config.toml
train_examples = 195000
encoder_dropout = 0.1
encoder_num_experts = 16
encoder_shared_expert = true
decoder_norm = "layernorm"
decoder_mlp_ratio = 6
decoder_inner_norm = false
decoder_cross_attention_every = 1
residual_init = "scaled_by_depth"
lr = 0.00072
beta1 = 0.9
beta2 = 0.98
warmup_steps = 110
Rows from expert 11 of block 9 of the image encoder, named by matrix and row number. Rows with one number belong to one neuron. Each number is 128 + 24 x the weight over its row's rms, rounded and kept within 0 to 255. All counts start at 0. Numbers have three digits each.
# gate: expert gate (encoder.blocks.9.mlp.gate, 16x192x192), inputs 0-191
# up: expert up (encoder.blocks.9.mlp.up, 16x192x192), inputs 0-191
# down: expert down (encoder.blocks.9.mlp.down, 16x192x192, transposed), outputs 0-191
gate.173:153115154098145149111149154160102099151158164117086101123115144161131123172134134092122128166173091171159137134123154110132130138090099108116139102095141125120132111109181106098142091109118139121132169128137167136130137149135127142116124154142118115083143114151133094112153141163139163124135144135145134125179081161143156096182127121114144124129106087106086158100145149124124108148172179154095147131129088110136122143125130172125103126091092091123127141137121136136133120101080106135081202091133125118111088143118148123116132108141111116135121110102160098127132107120104085099
up.173:141139144152115150137172127118121150119136151133106172137157131128172139135116153144100122113146110156139192113109165090121144163148117157150139115127144106131163187115168151132131116115143123151143139093180139124160131090129154111166108128150163124101136119099165141105107163069185156136126121119095109168155133134118117135113130140106123130114154118121157130145116097165166105086156151125095155129117168147118119155132119136150108161102081151161118169101074133096098113163126108136127100142140136173110155090135121134080152156118140120126092127131095106118114105167153099130
down.173:127129161119137162106145145155111131131123146146127118143060086126150149176136172096116160111097134092121106128118130122131117144147128083090130136117158152117143121121095149121111160161122136175166144145126170154128145194139115104146143097155121126140123110133095153111140085123129161130099090106125192113144137133142166115120110115165118103132108127119130133083105137108169103120106135136149167085154134148150145158119142164116154100179151132148091136087144144097165114123154131095108142161119137117121162107127172098106122137105106129154173120155154142098161111112102080126
gate.174:162133135154121115152125168120115114129143169156123145138168126107099129134153172155140160129156107158149155124129185147102158113117088109137109105112132105134130112141155132091078135185080105151153111086132089135118143107126165105141146124090130127137131136137151143140142118133154107094128157154120155135120132119099181099147113123103145114135131145113128145176124109080159112119173156119112150144131153161120157147152121154141129128153151154186113125082150130145172135124123176140154121097160131140163066146124156145145109112108095138126157180108108126161096150173127141143
up.174:126131106136094107129156123137134157136164105097151085099126136149107091104144146117092142125114140129122147180149158204096098121130128072109129162145105127124117154115140134155135127139099156130094155107125105144145123125096110102129081129135136198104146109181124097143103070141117093125134122149133131127149117151122143112093128132106143102133181107147103121135117189129119148116131128099086100158094157114140096134153125167130100136133153144121121142112084108111130161121104152158115123127082176137111108133118101107154139100140131172137144153103135131149142070131173123098
down.174:125133146072144127154110134149122174117118127136113127145107151161121090151119108088118151122148153152118155130138151117085106100140105103107109123116118109131109082113124142062123075137173133145127160161145118139088131137141079134105103147111114108150139109123117131149142145139083143112101126086101147142129163091135126172123142172121169096138151092158096117109122122132125109098130135146140106096125153132122143169146124123074096094144148142121111074120125126116122150093113135117128106158160150121115093136119176164177145161149164086100149104155127129127072147132159104169
gate.175:139121138125144084165114164128123161085139106143145146126119152157136107137126119098153108129080165150104124178136088122110114123123121133109151102157118163095118133119170117125180111105117139139106107117154109068185148106111129114145146157154124136126180113101105144125128118157145133175100115144101129147136155132161128147104128152138142104132092138152172129154143155113139112142065161137152133114147126113116164156121130104174106142108176074119112126108122087107169144118140129144142142125130153121142135115170104123147105110159169152145168081142094146145164181120133092126
up.175:116086107149142138144150133111139119087141112156109175121129140192090117127103107119158133125123063177112104135146123166116124112102124154151161127113165156101148098121131100134094113159124153138148142084091130174155094109132173131157143120091125174138126121090115141143157151125162122142151158126167095135125128140049159122125145135147107131114121122143150135099146087131115135117124106105090115118137113146155162092078113149133124163097121178162108114146157101134109139121127127116119129130160122093149166118102148150125138155173136130122087127167132087121145151137110092123
down.175:123133145141131119104153145125153139094127113105087153111118138184124152162114108149120132108134094167110092128171138105107159140089095137168147156140151143103165067104143124105094126188116116131156166105103139125152152136133152108185128144141141128115104145165156148130141172118152108117145162149144138143131110104063116125107118079094102111104136120152152124118128088111099088097112102113092101144117108077156123144097108164148135147097141177134171131116105101101111142094111102142139144153104156107150177097114123161132157126134116127125128103121119107104117147106123150120
gate.176:074100124130132124132134168125128126152132151186126149152129141151067097076102129147136168124133129131181077114134142141115127115144136142127119146172149125152120122127136106131158121119135158092165142106112115146139096099144113118144158151119125123128094148122093127121146134134129111113135093129131082112099127158120152126130136113131100133172105121109119102116191072150198104073136148107137173121075148189139153180089124117091100140104100100138112125140117143131178134129144126086090082164146125129120102132150115116123147123148139138119131137150157119099149110127140105125
up.176:102166118124105112109170109131141176143128123101131155175138138116144110163121103149144111127131144120130095116115165129122115144160136116079138089115109131118130155127126159162134130138111126138091096209141115080155124111089089127105112137133113158139116142160137144124124151163040180115124175123053163114166141133154130120123137127141128143134125138135113132127125155140094137132144140124142121127107123101128130138157111170156128144175140117064110114116146133142108158152124132168137166143154142109099096127149125132102121129089117105111153133062125132118109140117107182101
down.176:082128133126121128157152107119166127102123119151114170140054130114143143135140142128130139136132143158126110104120137113124139108132136114073150110109112116095052138131135153154117101123106143127113070137133108123138141151113137149138116142134120147115114154145123167079111137148107134109067116139136101108164102106132149138112149093110089128166088153151129110112158132160144141139100190132155125078140107127125123149142122135126103180149152117125068086104140136134147151147172171137109143147104145140127079128170122113103057094120144139114135152101126152118133128113162163095
gate.177:096116108136156156131126131107149099105161119123158137156103170163124120110136124146118135107094119154157120105103169107156105108180118172121139089147112142121080150109144089154131144121101142101139113063099159169139114113117138131132122120132138142138111131104094130113143135163167098150150085106141092129121098155081170132144118091121106123127149101136137136144140120158130098120130150132117174104105108168142172149094128136130123151082156107132101138138096128158135153120129160092088057121166142091125148119140116152100138095146148131130141112147124111082126081162139091092
up.177:176116113091172174126122153119154112144144182085118123115123142144143177120097112097165130100149112164151144094143159131148143137122130157150136172136138136168114100148143120159088125140113152132128131095100124149122122152141170053132153118126145123149118105124122131131121074113211079134128101128138141108126110091129137076177102113151110146123118138135094099184137093141139077148114133142126124125146134136125105077106130143140122125090088147167116130112137105141132110138135139136166117126123130189143112124087138134119134090149130154123120138120151130107129145149107090138
down.177:184117122109141163078124149145124141125125175087131138095210128159135134107135107167121089109138089141107139123174133146147134149106116151155153129134162140105142111157115139146136138142131137125127149130116159136105084168117128090126124078142127122167144117119094117152110092145138129106194132137148131139128109100121158151127068121139131143137127104126131103115114082111118076095140092141116152142132125130111113090100122132120136118107134150169175115141104105147121073099125103152139114123138112157130109122081123134116170086127109160147123117170141111133119107144100100198
gate.178:131105122148086135135108124107106127122102141176121106120127148146114160087127169109131158150103136131153145157109124114108117102187140109107106134118089114082098187129121109080175093093152153120128127089128127146168152133110132116117105134141106117154098165106128153097118118139144139129144099171130099148159144140110161156111129110119126158112141078108118147134128121156177116112122124134114139126109128155112145141074106154138110147081114106155080117091136135149093148094125178076103125111168162146134105150131120138096091154128122139131127092153171136114127075109119135083
up.178:096170096128113104119177115121170143149140134144153116167096119112139148131154127152107105168139130132135143120137156113154169120121117127106143087121117114074116138133095142138114128134079110138126126199184112093108148125117120102097095142143117155139143147167110146114106151111095139124125148136056137097155117136135101119132125157130147144128113115118081085133132159143109175135141132111160131144138136095119112120129141129105128086142141129034105127146116146144121144152099129185128133119149162115128096119130135120138129078130123129117168177069141162144130155112109166117
down.178:093144129108138103118172113091151133156118151167127164170059129137149161131144155114121124132119126162147148108098111106145129155160141108083119107117108095098060160157141120129126095124079124130141099153109110124158126107145145141128115131124105152141111136154103161082119120158137142108079100116093139140151143114123142157112143142132119172139094103130144146134145129164137123105123171102202153118163135145136140138133128126114138139123124139063093082130152165135138127154162164154102094137141151154125106131170099088136099109120160103077147158112107136113129117115132151122
gate.179:154154171138172136139122141132138166156114139091164100164088139101083122134132140138147108132098162104127119106090127153109154158199139110165127134131155103101135131091130146149100157149124108153135134178156188101117116156152144075125153107128118133114142133163130125140117134083102156159139080108142114122136133117153143109102122149113102105156117139140107112052119132113112171127121133143152162141133109120093183099115153131083108132107157119109115136175169150155093130113132142068144130101123126101125147135155139142151101128099144120118127164151136141126136154101125102119
up.179:135137088143131122104130126123118115101148142128135112128148125122123147170136096130148116150105090110144138122086149147112143162197117136134116109137123126125131153138119117101061104184110083127090153089135155142125143151159115109169116079150095165118181116179075158123132122149147132146123104128143136104124140124100152123131122103111121139110134144152112146114142139097107155116160119147135181186094160123097122125110166197091135116120123136151167126148163105151110160160147109158139126153102142134142125117142112117136121104126145139166095078078137146091136121148138125085
down.179:107145109169105137147123115152140123118152115133156124091102131146138105125138149107116115124102116095133103078136149130099132154159133138168101080136157116172129157144094110120126139138181124109136130121114153114125130149144152101131110130122160108096104135081117155148150108122142124152210122168078124129083127168125127083132098130119141168104075114152185130161119120168097131140133172127113112149147100164125097115112122129124176112077147150134131108152151102121141113167122137113160122104164093106109117158125128143136174071118161096136132145166152147142146154138122138117
gate.180:127075128141137133134128146136125084138100137135136108092116131166134112109128123123149135117090145139150148139115147132141105118177137123131155121149137140154080174143138107125120121116119131125145111059126152128129092145119176079098150136135096115107164130094114130135128138131203101151114069118155144141108109125105159162109127150089154151108132132138124137189139113157157080105092128172115169116138137154123167130094098112125120129080091107158083109117131148132139092124125143083143090119113171141144099171162129128112122104135159144137107104164126079128146109139146104142
up.180:105167085110085102162157141101130147103144070171147179157102148103128119125129148139124165108137148132088102100118104162108128128120112106119143106123129123085128117114152122106142123158125149172114098164105117131131152090097107157155138135132133165138108169142124166107156144118033151156099149130099096149136157133121117132130152110137132080146089134135141135083117123151148147119102162117151093116097115141180126151153139170132109164170125128082111127121143120137147135150144131178104140150149132106119122126124106128137106178125124109114169123121094143114159116134138164111
down.180:059138129131111130136130154077140121102136111135107137138056162115115135144114137115114147116108139154118097120121144169144143100151106123100141117129111113118104117145138067136131105125121143127114100130124133143152131119102143155133123145124086160129117135139118180100150119146105183146057120140130125135133138138103156134134204130086108102137108130118119143104173130147166120108115192101153154114109107153128135163127138126168118161127119128113067093153141151136161149130154182119105150125181142127135127145181095115128097138129167127100129123102116107146159132092162139103
gate.181:154095118112112135127136151143144134125142113125120120123102132129120130150113162106136111139140100131140098149161095154145108119159109113105160120125126107116078161106139113122133083070105116144178087132115123145135164164141161138099119149152126127122106125107132145144094152123123065159089081106210094131141099150110141167141174173117118140144109108152111170132176149140144133101082146137130122106153141117140133158147166091131143138083149126153112132111140138144132140102135205097112144119170147125075118166134086129153123133127128119096161123122113128106131144127127145083
up.181:110141104111137129121164128131124121111132135096130151163077190100144158132134105148075164171116076176125084103129138106090140103141145129095126081124141171113111109117143145128118135146081120125144120189102138091127103120114150107122109141140138158127124141154131163118150117134105134133105158142130151101117114130120170094140136167150125148101105085143120100113127067153139150099117116107168132132128111115142111128128132173157134134107152161095114133178132120130130120150150136169139146142136117073132130092130122156137104104094098117134129112090081118122134186066129120103
down.181:081143115145089110124140129115128145112144164122111138120045165114112136137134099153146127137136104147121117109135144127113121133164164115116121106110115145114078103142161135143129062157125161145128097131118134135187091137116137122156147145111122159140162150131131192137127194117117132151084141157141152145158131105148135157141156121137121153099143121147117122134126100144128114131125215092121160130155090151121152158129159175138109154100129095141086137155116109133163129124141180158111159125111175116145132140145125124126093131118123119096154142109095128145117152111092160093
gate.182:080117095146104079122122087140169167108124118150100112189140119074153116189158149143103145165140117124110110130134087095109129096138091097117158090127091150106113147103117141142113121137100089156101115164147087099144135079120142109134148127150114139091125152113134150129103149134095137147126110115092122141145094109140129118111199103094136143124095111178169091086123119139156116147135128121117176134099127134106142152135138150167112149115089145102117127159120194136133110122089139130133137170135127114095112127130109097115147138098096139108145104111126129131119109125135122138
up.182:136087145120159145089079173141137143108159134134157130110120142169140141090107129130154145105125104129159155149157102136105108138117129157160151139103132131147119105151089134108147109176120199142128140051110139155108119152134134129122127115108146114139114080161096093140155096133222112160146132142193150158112142136099133151094134145144146113101130153130125143124144132115164121114146141122095120132124135107113147123108123140111107128076146147211124124114132138112117106105141120115152105120124118149128152138104159134142129121165110114173132132164148121107128098141156095158
down.182:162084137138099155109108135140100127145145132136101123108217101153135153131130133131139118105123126080129156132165111139099092147127122144169124163106160134131183122111109144109111165153140129130119176107150152077122121111136120151121156135140135131148164120138082083134119128117131102139205127115126121154117143127135087138119128146163127139108137140160124090116096130117114107123133067172077103136108127107091134118127129116137138105132123151136172143116128128156114107131126082127158116128090094107087138128096118131141211121154105137157151117173129123125136141184141121123
gate.183:096155100132087112156177120122160099151124085145121141128113195145079131130115113160159164103097152181114103105101124121131136094138122089105154099142126121146133167153137123148096116106096157129152097122113123131150126108133158113120127135109089181136141134121141160086139133147126099126087120131118137135110091158093127147137132139110117142158109129159144135101154135141169112120106146124157165099102111168154149137119124150132110153108128111106097114153132176156141144138150145146119115155186167117148105116167123184094103137153138136090099127102140112069131089126153115089
up.183:123162141112133132118113086133132141148196159102109143130122194073116143155153109169132167124130109140134119134126152092121133106122133174126122139105149116120098110149075132150078118136080128149149149094097131138124120111146141116117112141145133163152138156144134118112115114170153147106118204136112147115125140151108123132176123082152119140109129126152116101094143088118068159112123137085136129152138118116135104129163133164071122127162128148120127127129121136146162085091091103166142156142122118133130131088134151154149127085109092097118115138109143127092094154084124128107
down.183:071127108085098105097133149104122118127117157142141146142129163166121109109159107145139119114095103119158099142134156132116141138145146116080109070106108164110083140132158112122142109126087114093146127137086150125119142117109158147100184140148120176156092166085136143130112179170135120100102087119082126128127109146131159162120152101102118169158104117137141114136145115126130132163132114111133128158108125146130133132114093186097111153096122176079113107164166136126118106168122114173135126163132139154102083126103128116128124131161135146107140082125113148138119151098147127142